Weights of a small segmentation model: activation relu, trained on short English words printed on busy colour backdrops.
Rows from block 2, named by matrix and row number. Rows with one number belong to one channel. Each number is 128 + 32 x the weight over its row's rms, rounded and kept within 0 to 255. All counts start at 0. Numbers have three digits each. After the name is the row's rms in percent of the matrix's.
# convs0: first 3x3 conv (model.mid.0.convs.0.weight, 288x288x3x3), inputs 88-95, a 3x3 kernel for each
# convs1: second 3x3 conv (model.mid.0.convs.1.weight, 288x288x3x3, transposed), outputs 88-95, a 3x3 kernel for each
convs0.186 099:139182095129127163122074092122124089128128114153080092138114132135166102127144097121123160073135134126095134146109132080172111052102189160116142131152130129117118157110099152187082106152108141117137132179134154127168
convs0.187 090:145123112125176112069122061121108133134123081123155089159137142119108115157118178070137117063186146159229137118102106119164135129044120090084140115119135138118176135128148148122236074104162125109178130165122174144148
convs0.188 100:121146089170164154118144144123101140128134161146156157117115103154127152108137186129070105145189152129167233127094118072133158119244208122120097153075169107088153156159153121129205136106086118106135148134095137076113
convs0.189 103:120091151124104133140126116146109169165173136112159140151141181051089105126147077098108110131099157065157099141100106178139101126096102119159120167190180180133169082148118109086173151093160153147086102159161144154107
convs0.190 096:170104105109125099116151089095116103076122119127095155135108042148146110150141130165153095118117100105126101096124140129123096133082146126153129164140131103134114149124118134127088125114158157161165089180128120104059
convs0.191 089:186128119137153124100121089122063145080117134106130065043128132130141150120106095121153133109109151074117107092176193134146230146051144207129162098176097127145156168112065143067107121100140150143147127121138117123154
convs0.192 102:078152156157096153101160151163157102119109113197147104119128114129170166133185095148080175182168086196109182110151096065114151099152166154179137124127086120194169134202121116228156084122125093080130186130067123087094
convs0.193 092:126144145081139132080163154112202181158134164166069162122130156196169141132126081110114114140082121074116106117141153119141137080142138129128167138129157143123132163159043133160114223153170117119137184128139143121070
convs0.194 104:095163119165182182133125180151121127166177172142179103117085185135105139111141186129112150092090096075140169124095088136136184151112149163121145134124148118105079118161193100122181116188102142105167149168159175110064
convs0.195 107:103095111127141142162193143135113147153117150057169141139094118146108086138173185151116163134122095080178087099098117058090133146126094113116113104128110162126044117136094107056130107174190160207124176131163138080139
convs0.196 097:182147138160155130141124145105188079095090065161058142141105101178159067146166123124115148131168169098149094141133102144109187118143099145101078139125153103169113150157059201078168177087089145120114103153140115075153
convs0.197 092:159126118181140163134081176086062096143137109145122108117148181142141177092111107191106121098156168156121118118180195141184071118127186088160171176172146136144142117107075090129132155115158090108103044031123142122168
convs0.198 109:114103151143159146126134083125164117124118134112124102165113110086129202130147158141043150071130167099149124134111111084139113118110175128098168066115121114128103102143117134168056161094080129112128135140120133158118
convs0.199 099:169054165108100192113151112099125141115097111116120149108173162106123152089131123118097108077109059101183139120113100133146100140149074115147117108101209108139133100158081172108127188137153103126154100104131124106133
convs0.200 101:149101174158117133142089109099123191152114122108146079131120125093138116138151199173056164121133135147087078113191120159105090155043096196157110153035097122096136107166149191166099100121103124107077115092100119130105
convs0.201 094:109062074118142105063115092152115165122126122167117064101129134125132151141087102153126098172186163141142134089155151128118100122140079129088116080111138106112152095121123194089113113103117133091101147162156125152151
convs0.202 097:096161114147173096136092183147121083115128015112125148111147166119167176126136179107157192097125207143122104152098094111123105107170065125143167104118129135094111104121163069123145093152156127151132097104081139159084
convs0.203 082:133107102117098087163094095145124124160133094122170120153161135161135085121096122158135148081144145059104130111110084140156151085125194139110096123129181149193138145149098110142042087159096143131105187134156199142117
convs0.204 105:183169107125117154134159122106169090121175149116123196120107126155096103131129117220146197142226199103063197141172097091180115149183166226140125078172160121089124099103142108120153128108083157102087143085145146132145
convs0.205 099:069121130137081131098085165126128152087034132162095124096123089166120197134142121138154148070109087079136090127140120133120095160092101169137158146135141126146148171150085068192153119099121084059067080152107153170190
convs0.206 097:143102114125103153129102112083077116087076089111079092149163075136120131109099123140134168140137184133108151154158043149202091128116139210125123125114120180161133161235138159079140169093165070093168126114069077112136
convs0.207 108:112146140177160118110117127150100095143180138166124103082127159144129090114103139127130111120075145127085113119117110110065132115157105088127161144107124092064132170147092165059048136179188094114171138126108180163073
convs0.208 105:145144139198138107125153137143132104109139136097104128168086096156131106139180122134145132136172081115177050151093152156132105147097090123153091106094081103117115121117067161071139169124194133117157126104107123118195
convs0.209 099:120112132083145156207138135127132141165127130169110131154158103141162151110201122089200156112153161112102166162061080124106149101103174156079158115138146130178106123146154131226155099161135137155139141126076079106100
convs0.210 106:114184149131166152154096161144137139138152117183090141095140154148128116118157187115100092191116170122159174134158117155138096107208132103157140147134152079150117107106151146101185106117175131099142117099106095136217
convs0.211 111:169165084158118112154136155195123071153066145148057147075143123125107180115095163122132102156103146134141076150094159129146136104090126140142064112116121150174094090187114112144156115117131152136083203086117149106105
convs0.212 105:048135151133153141176147126162171118131096138125094077150126150132132144137133143160104123120105108165075139138121110059080115064114143170179102142168116110121138079168131145147141156098147112128116147076064134098139
convs0.213 114:092093149119144152191118122116142167129156094088140128083161074145113102146119107172154121133156130144136104130105120164042161149138115125159104103126141161147177136113149106122148129154140096142137080148119128165135
convs0.214 097:142121169101124161135135089092088163135116074096083127174077105108125078112167078167132071168148109156124140142149100126127141094180063130116139113133101166157135124163176183133165104108106134128139108143117136134119
convs0.215 095:153179139152145104198124091107150132130141109082168160147138161167169137114105143114104150073085169085059119090124143120000152107069166135113107174056176125162147137062017144140099072122176156097105137173127128154120
convs0.216 105:114167092116156199090127197126115136142133144157067131141123160171206131146185154166108145107150201147101110105165127147159139076164066105074146110137174096137099110098146094072078100182131149117120104188136118105126
convs0.217 094:147111131112105173148061114132149125081164122100203133128147190131132126097122168157123133158088072129189094102124097107137157125184095167183135109146170125098138135135118130183119141194103143137111110114112090123093
convs0.218 099:162165131090117074109077111173136096116132088097204140131116133155073109124132097123079167133133168095187160153139123115107132136188103138167106122153116099121137176076191115115185118083081168149085162108083126124069
convs0.219 105:106113125122150159107124129154155130090080070150153112078138100127152121084124135140072106117105169114160180104113139156068078081131091173121164124168112146129167129149140132080150133084121136118164097087139158165129
convs0.220 092:154133136098119143168138123159134103099174102140113149170123098206099150116107151170115119082084078071094142151143079146163154152104109109144134107051115170112137144070069127106099176042168115135142135095159126107089
convs0.221 107:122115111153114108157143064132100086195173151178060163149115152136123127178078143089127117047094053148149147110146140155154115136163109112099139166097125177042086115130118179138109117176175090099144094076094186075140
convs0.222 117:132157168107136113166132147115114098130136129127138170164153151113095166105122117117065083134186066145152103111157140151092113120161085092127134117140161126147125101099150085142118097145139116112192083093152112155119
convs0.223 095:109079118132109089127117074165129130061125118148143077136138184143140131161140105138153170107185193096101096102130082109153151126139106146130132101121173102142139125141184127095107103110101126122084179120103088105135
convs0.224 082:164116148138108120152173187141109093048177084189151103108186175205124162147139081112137145196097095120148096151103143068166172206127140134049072091180102103162154179073134077237190084149120113129120166113120118032094
convs0.225 113:126101121104100118104153130083162073139084071125079126151114116060191094131155115108108146103189163084112138114169147109148148132107137146098090103135101126043168104090139078173160163141124033170131061137108123143108
convs0.226 100:191147151119101094055180100126117119132135185098149042144120102143108103127178098119109127136144093056105103077118148100125072144141116099088136080097065136173151112137127137119127074113152187104110143131144135139113
convs0.227 094:128125112131150084100125147148093147119077179099116129107183083125167081138102122110124182163130117123131152145175124137185084065152075131131127129085083124118130156106093138140148091157118128140175127131214199172119
convs0.228 087:170049127082102127088148174145153072149101063124131172140098141108171110125150108150165132174146156142124121070159200068177174159121133116064134130133060142103085159126137122109205083105122046101160105126186129116105
convs0.229 099:102106130156123136143153153099100169155116133127127114086112140117103058174180112106136116130132130126139171138149131169122090084144094134149134116159164109121158198114108128106129083120153111098151149155101138121172
convs0.230 097:133219117064126166122112156095145172186136143174107097156127141121068131109121102132150120093075094116078103122147105051081071072109038168158190146093205101142117124122096122173118074173176117156126131135085174138101
convs0.231 086:129177091147119118134086070096117122062081120122113140139086186125106092132029138157127092133051157119157127150126141128145106123118230126124117119105086127155097151098144120136127169072095102134114087159148116167123
convs0.232 084:125104145087067072101075145103158162214131124184088102097135194120153139143166102175168131077189140166184116103117150176125113151175142091135120128145156153206144177110083088147107146052130118096123086139125124139054
convs0.233 097:144176127149121118100107112159122024133129091140116063076079100088097120148161137152080121145153131139168135118094116068148177144116129097049101120179133114163119167206127110185207165125184134068143151142132144106204
convs0.234 119:126139107116104156127155176153144116098100160122159126095183122096115114126108056153128137131094137112150138134116138112153133185066122117104131098113137140112142158179071104098072112153151067153130108138108149144128
convs0.235 105:131115140165082139081108181142096099107161079216101112119152142074116129126104168106099111163166129138129092121154128092141104161093070133108113087140155124155137106082133108114127117091092166107105089164113118083107
convs0.236 100:112167085101093136116120157159113091139175096155165104146136158115130153172097068145139119134152105173151117132129151132099135132113135116117143146115021069126087129139112132162125182105110087137112086162149125136070
convs0.237 081:127108122064130117144116094140122106099096111103115099112166110176129134160160161055142112121188118153149139207161155115129126084149103168127152107165113091159150126094136155128174098088127161111140138154159152088110
convs0.238 096:176118107123172169179141130105066139144065145160128072097182102139083161118124139114081149140150077134173095118110083178134111132086149115127151134139146169115098133136107140159115084145127054118109147160129110139175
convs0.239 091:157117125133165175156129109135161124104129057100121075093099160100108142144088124092076096128089125134152124157150117167109141148104131117047115057100104157135074113133131150203190097137120162130131127145149199145109
convs0.240 088:119122166163121149112134159090090132147134221098157139117112170165139103092120103116168161087141183179167211154162099139113117163122213108103182055202093132103138085109137128174186152099187189160126149175144112127121
convs0.241 082:138117104143150133083124169129111117149137121082083104101122125155188107161175049137146132159164107126166138093139116084094123130102149105108159097082162104104084097119158135142091158184182194102094137146134108087100
convs0.242 096:131098120120112175130099124126168117101121187117143177135117130161154093133134121164115083172173071111125126131156080090093130152114121201111109095078107123044115143166163129146086138172167138166094120110132128101088
convs0.243 090:118123166074115149124134132174101152146092183132102195077075185163095108108186148124119107169098106086101086164063161159115194105174159087131128148074117110123116128139093193129156142171144145116117122113163100120090
convs0.244 109:163107103069034101115124172142123139163097076129108107170172120119151153093074068148136123076170136195159127145123142089216129158171092181083176104157133155170104179162112069161116123098193113059168067159189175100073
convs0.245 110:156140091133087145140127105129184158120068117213104102079134115092171126106096144150105144136118125058146158135202133095094168180145119143094063165140139118132168141105119101109104096100182141107122121062073127113106
convs0.246 098:136110186106098118145125093118151148180155101116148179119089132148093100141089107164120086171097088111173076126146167108147203146161121118064120137117199115120126089114107151144203128136125160191087118107079178148156
convs0.247 111:102143129111086121140137151129132136034211182141061120128105104134151092111144083161143127144118128128149163117127139168093150102148220098127134114118050123141167111087105137118153159114220080120162163106102151068146
convs0.248 097:095097141127081123160163157143070126093099156162156188112139115081161128166119134121149117116077113100061083152121114178157142105076178097085179123101066085136115149087108129176160165178119146130103131133089125149100
convs0.249 099:121103135101158095126074095124202111109111121121197127143071087113099100129081120125113099161136201131130107084103089159144139174121156151117115134086113140111073139094121178133173208113089120114205161175204137095112
convs0.250 098:163094134182076150126073166082155135068112125143151121143103102093153131179165141174126099141127096115140114133116138122094068133090109118109052136183130073119244105133112164063112115142135126106109077218139123197184
convs0.251 101:144138147144130162106100174143133157155109122129063118176114174104148129096156080130114108116087088149125049094177062161114149103098132094118126112117122113136149134113139050164123127164153113134146138150119135163150
convs0.252 111:130097130141146123175144108139159123145165108048024129126147154159109110083141095162129144063134187134075070157146105127085094153090128119130108079124152189067148121104122203137108176065160148130171093133125132114177
convs0.253 092:102188140138164099108125095151090134141165184134145124174135105123097151165103146136152109076141087112146060071144128102156137192154128130099149158107130123092120098138153124150074108163124130092111149130103096068115
convs0.254 097:149128103168085086157104092105117161114148099120172073146153124111096099118140205115100157126102173106094093174135121135100128119037136104152046147121179125061127137107101102119112129158127137123135135135135159180177
convs0.255 107:116110125109096129073110097121124141178174099251113051155139114173159116097132096124107116051111104166128143118123141116126152157196125106188120114123170131104105131117115098136098162127168189090115118124187141134165
convs0.256 089:136099119121127147132144140165133200136125156112104148143145150102138166139146123045108100110113182108138152232170140112109121087141164128165142105107120154101142140167051148133113148117139149176156130063137118122078
convs0.257 114:177127122060126145165096068099147140101163102110119105079132150071056160118125138157126122117077138117109078114126133172097141143119212087101144166152127218134175145110138109152184130132165096130115147163088134104186
convs0.258 100:100112136105110079134119126072143104108097139092150146133160085121154095131116145146128095109110090151059150145112191129127182057098158147141146143113127123116108185178110140183149108135164182103146158160072117158145
convs0.259 113:122118130133085172134167113083136172132053148098116184142134135090121121121105155148179111071161174108119090134158106084136129109202144111157057167089132117118155167137133134155134078131176184138098135063109104073117
convs0.260 085:113123125153087128104162124119137110167094091105124092171120168156187133111114119127121141128119134091045103149144173105121120115189142104167082069113153133124114097120127160118191149097090153139115126120146072091140
convs0.261 106:129130152073096062116155094134096159101140083145134116121149139149080101125087100105130173125119059166143112126141182143107155099046105058154094112128110137120122188103068164146108085158103125080099146187115168091131
convs0.262 111:076124155141210126094167150114123138206134170122062113100122127101126070133126137141157124110082187149077123100160132153109127125209111129141114115118107093214115110111123179153105130142164124107133123170113136102163
convs0.263 096:073126135103135096169145104116100121100122101083118114061134108177112128117068137123041132128120134174160163112154142076164115102173109154098048100160116103071110131086095133088164177088124137116156104123099169125075
convs0.264 093:173114068141169140165154116132120082158137119127144113168155148180148153114146159115107120112082116114107135137085112132089122102097134091097122085163175128145138088111087082121088166197150130122140091124135130113113
convs0.265 090:152136121151117137098068138144155151138080092164168147061146181072091175177107123212086090126164098114145118138188140113130176125098135142183111108107125063093083116126097083193072073088139123147107122168112083147115
convs0.266 096:184077079059112133185172141174117102178130120235135118151119115095158116160109150144132135113131206153110136123120114106148124201231167103110185083108147160193126155095112177152116097148111173166170154114142144115136
convs0.267 091:136090105110085097119127084133131095122131097112160101124184119068119072163080138107129156103146204056090067066122135100111152126079143118070123084068092163147146105153174105127158156117059130151150134172147124088093
convs0.268 097:127131142115143130124137117133157155113153060140212125087093148078112157116144144155118102111097068085073063097136124126117156175126210095087133079114057164045156155112087108145098076077162134148117102085076102110135
convs0.269 100:101153095132079132180183145096096178143127087125172113106150211140139110115121107163120146122132123098108076092105114152113147156107140105103078145134091144130124102123109077134119147123113094158125154126144126151143
convs0.270 091:102103180097154117135087095137130116110115116113156074130113137104195152097074172152116132132128109169159119129118131137076118089137114097098119105167127105127086105169141148182180179118156133160067134116106109124083
convs0.271 098:130133144079110139091150081121151103095133149129171093097115185144088069137094079088173115125146127128226164125161133118186106103210076135094128132128133104146088164149096153171077118136117088120134104087115069100128
convs0.272 105:136187145125069154143110098084143107125090104108141100146161084103158102137131137088105148149145133150141143135141134079118118168143105154157088090162091137147155152146130153227169144157113101146165068174099129120164
convs0.273 110:140092096101186135149122112105147124175121120062159186158076104106101155126104135154094173125135143136106160115092124128121105098187136147144136188104094094090107124156108106125146130124086050144126154117098147166089
convs1.186 098:149128161134119172162157122118124147113179123147080159115086119132046150159137162157163032145196092121152128098149082123106118116137129099085166175102149121151156121094148110121113112120150160126125141115098076117165
convs1.187 091:143121152120085134115134126127116118153220069119194089097174073067144100109090121170163128118098171149137175106138152124121087132075109100167107131136160106117113133126104112116130141132082133167117132111091158158144
convs1.188 102:102103132111109107087125145094103137145108115194156096122132182088161139151107082131146087164136090138154168167149119136046144132058173145123119050130125154160116128146181073117220138152137103177141190174166127118144
convs1.189 097:092159156086142089148166164195098165120100152125106177136107118118150108132130100140169186118163158166106145148141126192153130116156159057100087059079083150141121131153090081203129148164208147119139134179113117110098
convs1.190 097:096119132132117157165161131196171121118078074199079113178125182124110102134153044167096138143170182125113148091113104159117112135083138104178124127171149111090117118128123172156130178152072137184137154149158129151056
convs1.191 090:171117104142121142175127098164095109171162119118126081107155118163140125147144172192126149132125180088098076108138116153100100155105106109097098134134152076129164157150110081100135227112151152114144060097156139162182
convs1.192 103:104140160091099097098068210055126146173141118152127150145189129136153110160096075100137117115147147167141139091142173106074099132096161122137142122180112079160086135129112176137171026119183122122181122188168100163118
convs1.193 094:145131126077148170139131065081145148147150098077076090134148137168108169093111153101105134133112173162118114082153104139112062159113098101121130145116089132116111123140084078116146136111169143120108144104103113139221
convs1.194 104:141114121146175104163093178168128153143120123137108107135137138081142096093135121109087140094145136154125168107138139104078136151131145147193175144162115174158128099139146053135181120154130159136094139096089143141102
convs1.195 106:153146126116124115170161121100132133121121082099134095129150068078148126124124074109121146134092141141122097137141157142159139147145095124122088198134133144159137067121176117144054150134112126161070071124115075113101
convs1.196 097:134161144128111126119052170115134130172158143166108146104111160112146121164130132146101115168114126128164138114140118118095173105172171151108145120110063099130159125119095155124150216100120063136159084068094143104135
convs1.197 096:145138153101133138175133129139103080110134113134150188154176166114153117086148144124143126112129093122137110144110111114195144153112094169092145138108129105077044097176134202134111122165084096098106105147108179169151
convs1.198 115:122099104163150132124158135135137202057109089078094176185143111164113140127100132092109167197161081148108118069151139145151106166086100116088133114113147118104127116132098105040137142123118146120113119132079161143078
convs1.199 103:116099112121138140127195152122124138098105164116067081164120154095119092187117153141113125112142174175152167119117148136078215092141144132131153159137115132164093150179161075101154132085131141128143137113134152088156
convs1.200 104:136148123066151189115119112117125100188129160099097109121116141137118099105195107126141134110149166089122121179092127145219124111222093128071121148076135138144132123143093140122158112076106111086139120192108087130078
convs1.201 101:151126124165127113149157132066183073102108112172176144089121104077096098108172061072159166131129106148087149179171151110154170115152149129116162157137131169143131122056131126060137102154121188146125158136127116136118
convs1.202 100:127100137140113114136116099123166138150106127167059062125144098186117135149087126130125100091135082054130126173083104210145120206179082135158132132070097143063123144116166129145078133201101115130104178167163110150152
convs1.203 092:065161106191131113106122138148165190127089158124131126121155118126107127105122178131136102142123131139090119132148174122169097146126157105100142087121153136079066129152137114115095130157105126170156158107080122123133
convs1.204 106:141118108137126082164150083144099128139115103165140124102176152180159128183136113104090175141139120161225171100113126073121085110114098156152110130174131145154142127100098075151183128213137153188180112186153109076134
convs1.205 108:127115130121079124100080122130234104118216069137119136152120112116118094132090146146156148169149155151111142112057098125120087123143124124164099164139112177131163134167160164133132119147112136091121162122140174186129
convs1.206 100:143144144097170103163095171093090130181155079141207149152152131144173185112146133101130163169112164240095135169150148139126111111110083113129104153094090110093092113126103119142118091134092113101151110143188138171162
convs1.207 115:107121156150141116145141099098109118131148179160103147127115169083070113085116129110178115172125056112108133169085113122128076140162119156128152134163132146127082124074125126147241135121127148043087109149161113109105
convs1.208 111:176110137117172074111113136136153125102155118147103105137136149171178134120141125123121140138162132103163161126106142112163120092112099066140111152127147120125161097116136060137064136111151171155171143117158172141141
convs1.209 096:143084107114126170107140135168120142118113164064111108171083126152137105163150127065158137145164190113104159076097103117042116115081091109128154130137140132146109106147144066148101052110095103143132123182125125135152
convs1.210 109:095143085130113136099119112163123084141167070156139122131141149153114196084132154156080085131129099125118176143129122167112129099175151121170077106096084169114109110113105096100103085145140073131175146143165173152159
convs1.211 109:128171145119151112189168158176119132167123170084097090096109133105116159123136203114123119070133119149102142119145136141100121187112081110099099177100131134139134131131150109152131118139151191136094175066087156048112
convs1.212 100:084126116164118174096105151139174081152163089100172130139143096125165126153182130128130125162174183136118167107146102134144101198140143120154119095120108095113136139114140157132158099182136135135117142112148131129152
convs1.213 111:104108108102142133125137166148172105162152121129136115149159140110151141101109184112098052124137130144118144099111126128151113128161196157097108158117141187183127137144088178088079139134090116190242112135178115140175
convs1.214 101:132177181168181121173099153066124054199092103076148145105143143154102102073100091125082110131104121192163130158130151135184128110105136104135060118081159058117127174097102217146109137180127087105128072087102160150083
convs1.215 095:123131124084083132145134096085156115205089142157155066131142166107200113133162110182160130138118176132055092119086151148155079119135155120109066137177067096108122082129134134140068112110104135164112134148154167130118
convs1.216 107:099141109172150077118114084172132189089108146147119137152095099146171081146210130128153079156166141125136124072069096104124133122146125141067137119176110115167146107093119178060123130085176153118112125059115125164070
convs1.217 090:145102113131159130066117125111152151103170151115135156097139106128182148102173128114083093194129059098142179214160072169159091171122091095084123139070063117102107098148153128096090118156122105088136116145137128173114
convs1.218 103:157113142097149135088145133106126119129175175119193212110114139112101068105075123170101105110117134135120161092137202134196202133135136132072145124150144150151098118146110130136125069188112140126169089167112104070118
convs1.219 102:142126157167138121164095108112141118073127177113138140134101118102094121140121144112094136090075144116147159121135196111113115106134047147163114150100122120135047123105123139143123161113165120109119172162114136132174
convs1.220 096:121092182080121123119158169115154140152075088095030062114122126129111135156150188068105149151190121123136054100105113090084103149123106110151101079105132090112116110106121087076111148114109155113122115153091105127109
convs1.221 107:124089154172160170106155142120147080135116137153115117098160158063118121108185189117034111098103156144126123093096156158141130114178131112173068171193186141184157099172110107142143121079164111172109104115136086103126
convs1.222 113:126147127124146062160129088164117146163097113066110133088139169145052154157104177078119091103169155105166115125163126107106075082098118143154121111195123109140154131114110080081106119084140120148132076137118138072168
convs1.223 100:202157171144128106122138120149111107122113113095136119096091118163113133119121076151094107115094161148151178136118140117132119134048130143161135116149158155177154093107175088127110081164101110133105112160113157113128
convs1.224 084:081116169189182093135133119097163107154109190107144184110082101177164120132160124158152119137173067123093109153114094172121081125133144090061123101136118093171117072113096110059148143123192119121132137113112127041137
convs1.225 105:095127114142116082130139139120117129113139081150155087128104106148139137164036162100099171163151114134106080152129102098099065115090160124147148158157142128104075129104126101112139167096145165121090104132080118150107
convs1.226 104:092155084147095108111157149058103131072115137142146125125146116171193173130131142153146213123173120055128107096159160158130188140133175153097177162094138143136136119156114117095162143100118125087128093132143112134132
convs1.227 097:148170149115128105104154138111062137125108126162188105101114104132142048108092153121139143117145133115062106108116144169122163132149123097154137113186147103145132156080133132157099118138065142031064064131125045141156
convs1.228 092:172154139139136121114184184085117159119094140080140141120129108135152209045090064130139153080101134085056164190155137106160199133066105140127105178141119143136111134148133150157105140143153140126093115108159073084128
convs1.229 097:126105133149090173135108148147205129090096082071112137163124110127130153109108127097130100138173117124138214109152132083103129143148078211131105117103129188129106068140150121069171100123164172123117072084200154139138
convs1.230 101:107167172153093161148130127128167085119095093113108117108089160111192117191133125097125125115165128148153149147142133133183087129100073102128111156159156112109119127104170116065122114150144235192085132084118145143130
convs1.231 094:145075095158152139139100102125107114086180128173158173141158096151183121063155110130144172117111147112110136108172135145151114140123109107179135126159117099078112201130107134047118133127102112116122168169124098164126
convs1.232 088:088123110125185118163144104101142170164151120169065088158090139138115145140216170114194086139136114097163178144123081124136187131169189110133140186142134127170119066135180128098136102090111081139126152102118148085089
convs1.233 097:151158118138135125131121142123155127144130125144163111055138070070072081094140145124086143158170125177073162135133108156136165115140200131110128164123098182186091144111137180150139077098160142088089199124120119147091
convs1.234 120:098106087106127177098130162093073148093122166120172228195154127117060137046081178122154126168115099131129153093139149104180123139138110133192107189130093165097119105163117115201126120071123139124099128060141104130119
convs1.235 105:101103109082196051137151126158162147159106116124095052081158069145184144175142138108143129093113128075162113106104188110151140120098144141149163169095154102081140185114145135092132116143106158133126115154096164136081
convs1.236 100:112163111157127116142102132129115111111083185166116130140133138172103117178199139115056113129110185156137126122108119110130146122127225137141068137181191107122125121145096115113069110099091117168122157100081163124137
convs1.237 084:173116124123080139134132141181095123160162135147169102146121142157124118145165103157164162150193072151101112163087119111131134094109123111138103146143073127189135132161132107099114165106109130146149128092155139131081
convs1.238 093:126147077143142146130122180107152078131082085061187124121127118128177165156148147084104118155153092124129091162126122154122138135089100126101168113103160115161133157137146175120097147024099106112080094149133131072173
convs1.239 090:110145114114129120138161095178112148175118168136074123140151128157131111157118083139139094077082150101124138148111151087103134150116118132196109144158145207184095174189134098136102125076194101111154163122074128081099
convs1.240 087:103167116149119063127120125145087116089150181158129145147102137131176115129143134081202124128120145192176126099124106116110161146132127141097120139114138182140169188090163133093125171114138112165139104142117111127098
convs1.241 084:090129168125146183124115115120189098165108112142119185160079139146139054138214141076094098139099138084162136128114180157143224107145160120108143140189138089139143137114090111134100118161126110107118114164075137123105
convs1.242 099:141143152141163148143165122169186133142111131083165098048176135086146098136120083140104124161095136173100124169054134126094155119140133134139116105143113133143134175155103098120165124168150147140112097077113073132152
convs1.243 088:132114137153065137095175064103138148092153142122139117177097118121112094094094078115146138107079120161169128163115155150058133099149128129103140113137163104109130170097129174146062176113144130135139143126150115129154
convs1.244 111:099109107146167098156087109101169188118170157144121085163103115135173140114195132087141128109116138154148121059112171104159124098156074127136132120170130114116103091099121091000149118048186072138120142142161153066120
convs1.245 102:134152102153126121133175131129096084120150071164138112131092062148156128110168180091100118123130057140080084115136127098191177127156133101142102162157132137130130117131119105097110115120114129135134101137128117103122
convs1.246 098:123109087096129060153130101145100122155134156114109074115114126142079093117199122150138159138113185151129142135082119204089037120187163108142121103174165167115140144138087099210168096110202062162139137135140119122144
convs1.247 108:152140140105132127129115116125082152115101105129134118124115086076051087112068119110136152111115112126092115149168096153196102112139156100130129148210097089135133176148136119114089137146094067109102124123051118095159
convs1.248 100:120149159180129122151173127120132042124128138154153109141120108144086116144095205096132132202086114168171124120104112110157083116091115133097185198252196142135153172041128105129143099142132085127145168121116136144173
convs1.249 100:142121141114123134138100134152128102115172165095087110135153156121157154067080100117147146082134129147147102130108152133122114159108161097143127176157186137074122110088093100108167180188164136136092161129149081141127
convs1.250 100:157161119144176086168129072106161127100103130122127146105067080127124162111148101155127143098126116129089043156078116143089131172169142162158165101116128106096178161124138138125099135124169101098150123093175085144116
convs1.251 097:124107118164138102187123113103147109154143137145086162147101133140088081144139116131114164086082131063077138079139160119104143149117152101108110090151137093168083121107163127107152108144115122123066145115116149128160
convs1.252 109:158123118124098116126125129108204154107088126104118148141097152079104147159089133158153126154073167142164114110168194124094130116126096159133039083173134120141106120103141187123123067110091103122109128144134155139139
convs1.253 090:159186135124119070093126119136117128195166152161158158091130122103142105171100128105120095101171120162147145144151113168173123123148093170111136071133095129117107122169129150143089195170101084079097096049032103107136
convs1.254 098:096136143126179130157132108125134142107108071049169134126150115118147125132153147105103160131126095148124125110157097118149117127133102076143155161108116131098179162106083122102119109087094135149091196093102121111146
convs1.255 105:143172121175140143136117117114225047118152055137129137086096108148134093172187089121116080106200153119126113095152170122145088133124089099118109072124133124120096155112131137093187154178147133198139174073095075062124
convs1.256 091:115073124082136186108138113121140123110191128143241138115166091061150168122167134146131127167113094169129136145174141091153157122208131084121123074110102089101085091127113044089110110113159167140115121151123137038194
convs1.257 115:134120131121088159128128159197113107129146160117108106128181092225140103119044107096122133131106108108094143113139136116157180133135165172191130154084153115126161149194052153175071121145080091093110119117116156166143
convs1.258 098:114113099101130102093148111174109138098103113206175149116085146107115130126133128150096159129163109239109096141149111112132170042076177168142133090122086103127195133128119062121102132141130121113124136120066123152144
convs1.259 106:160140125110187125109124122124111114146085115120165185122133138162134107161147138153106075141212133131170145147136146141170140177104158121128123099065150064116141114109124183093145088090105114157097127180110161098114
convs1.260 091:178142124118191119136167105130186132165053132147123104176141112094157124144163135161161141138134141088169119148165144085073159081147132132147139124138132083116167149149051103102058119129172175110100111088153102133171
convs1.261 100:137087133149142211125108118112154094185076113080142086135174141174188171179101087102146159110165068074124151161137161085126092148143136137091108113118117113113101160071221136065115147153088134080125145107102181117160
convs1.262 115:098122146114112150176143088153145235117161160161133166066125156103103212150153156122146125103123095071131153100106131114109115146090124156083106154130157133143142122150136151123115109125156138115157128156151105117133
convs1.263 093:136120128164198122142125154168125099100101069083175048096135111115154150097119104176120089070095115190192109117072104142087108118037107129202145156156171145102092117162140145116097159176147130114152176142081193138069
convs1.264 097:133134118134150125146126104122098091071035117193169114126071116113118097047138128119143190166052116122106161126118114130139146142179163112167116139198128109161148110088182103149145177107111119153105090101147143138119
convs1.265 095:126133132074169143155073126119113084136115112104087046084108117125212115142095117160108115094101147188189121125095132091062188120123086157138143080156190094133128077137127176116120170179182136121118106104100155102139
convs1.266 095:170153104114171157155201142092113121091109167098076127172077133159160140129229161143138116078074046174137085126151108107088111120073097102089140127156221101155141042109164011116158200111072124131105125150051096083061
convs1.267 092:181144145161152120143117090140085084148132148053148143118131182138155211105142189171132147133137157192114116165135097089089114109108124105121133130155137155124162147127089156100089147126107158127191141122144133129131
convs1.268 100:119184102150112145082166104100066076140110136152095109127136111109125095080152155203151121115082130114065051196121116121117184112079163091144099107147104146140181111185084170131189110135107137112167117109142093105073
convs1.269 108:103153162102133161153141141123091121097115139147096132124172110124145115158128101150153199166105150145099097109098129073121131104159153135170119120158163157143135111102101133206118083113160117105128147111120104067140
convs1.270 094:149094083135169133149101120103136184138189173122129098116146124152205122155185111143114157150115109132129134158059138132151135140076085128106173127122198158147108094192143087133115114081132097134175137235107137099096
convs1.271 093:143127126160133106152136148134090125134172134175166114123172148129159080179182103077041065080161114097063087097206145086148148097128156123153138156173090174161115117175111102141127144128127070157167116158145172121164
convs1.272 109:141099147086132115146119164084130115184145196150131185156155107079128156109049076132134110084127098134145136113160140129170083100102127106096189118166134079128081133192150156067211091088127146145104176120153069135165
convs1.273 103:130070083189119147146115130116094159055135146093062161116178161146138114097126102079122154135086120124071092106056083117131087149092118115132111147121092103130124100047161122106148086125140153100145138115094122129128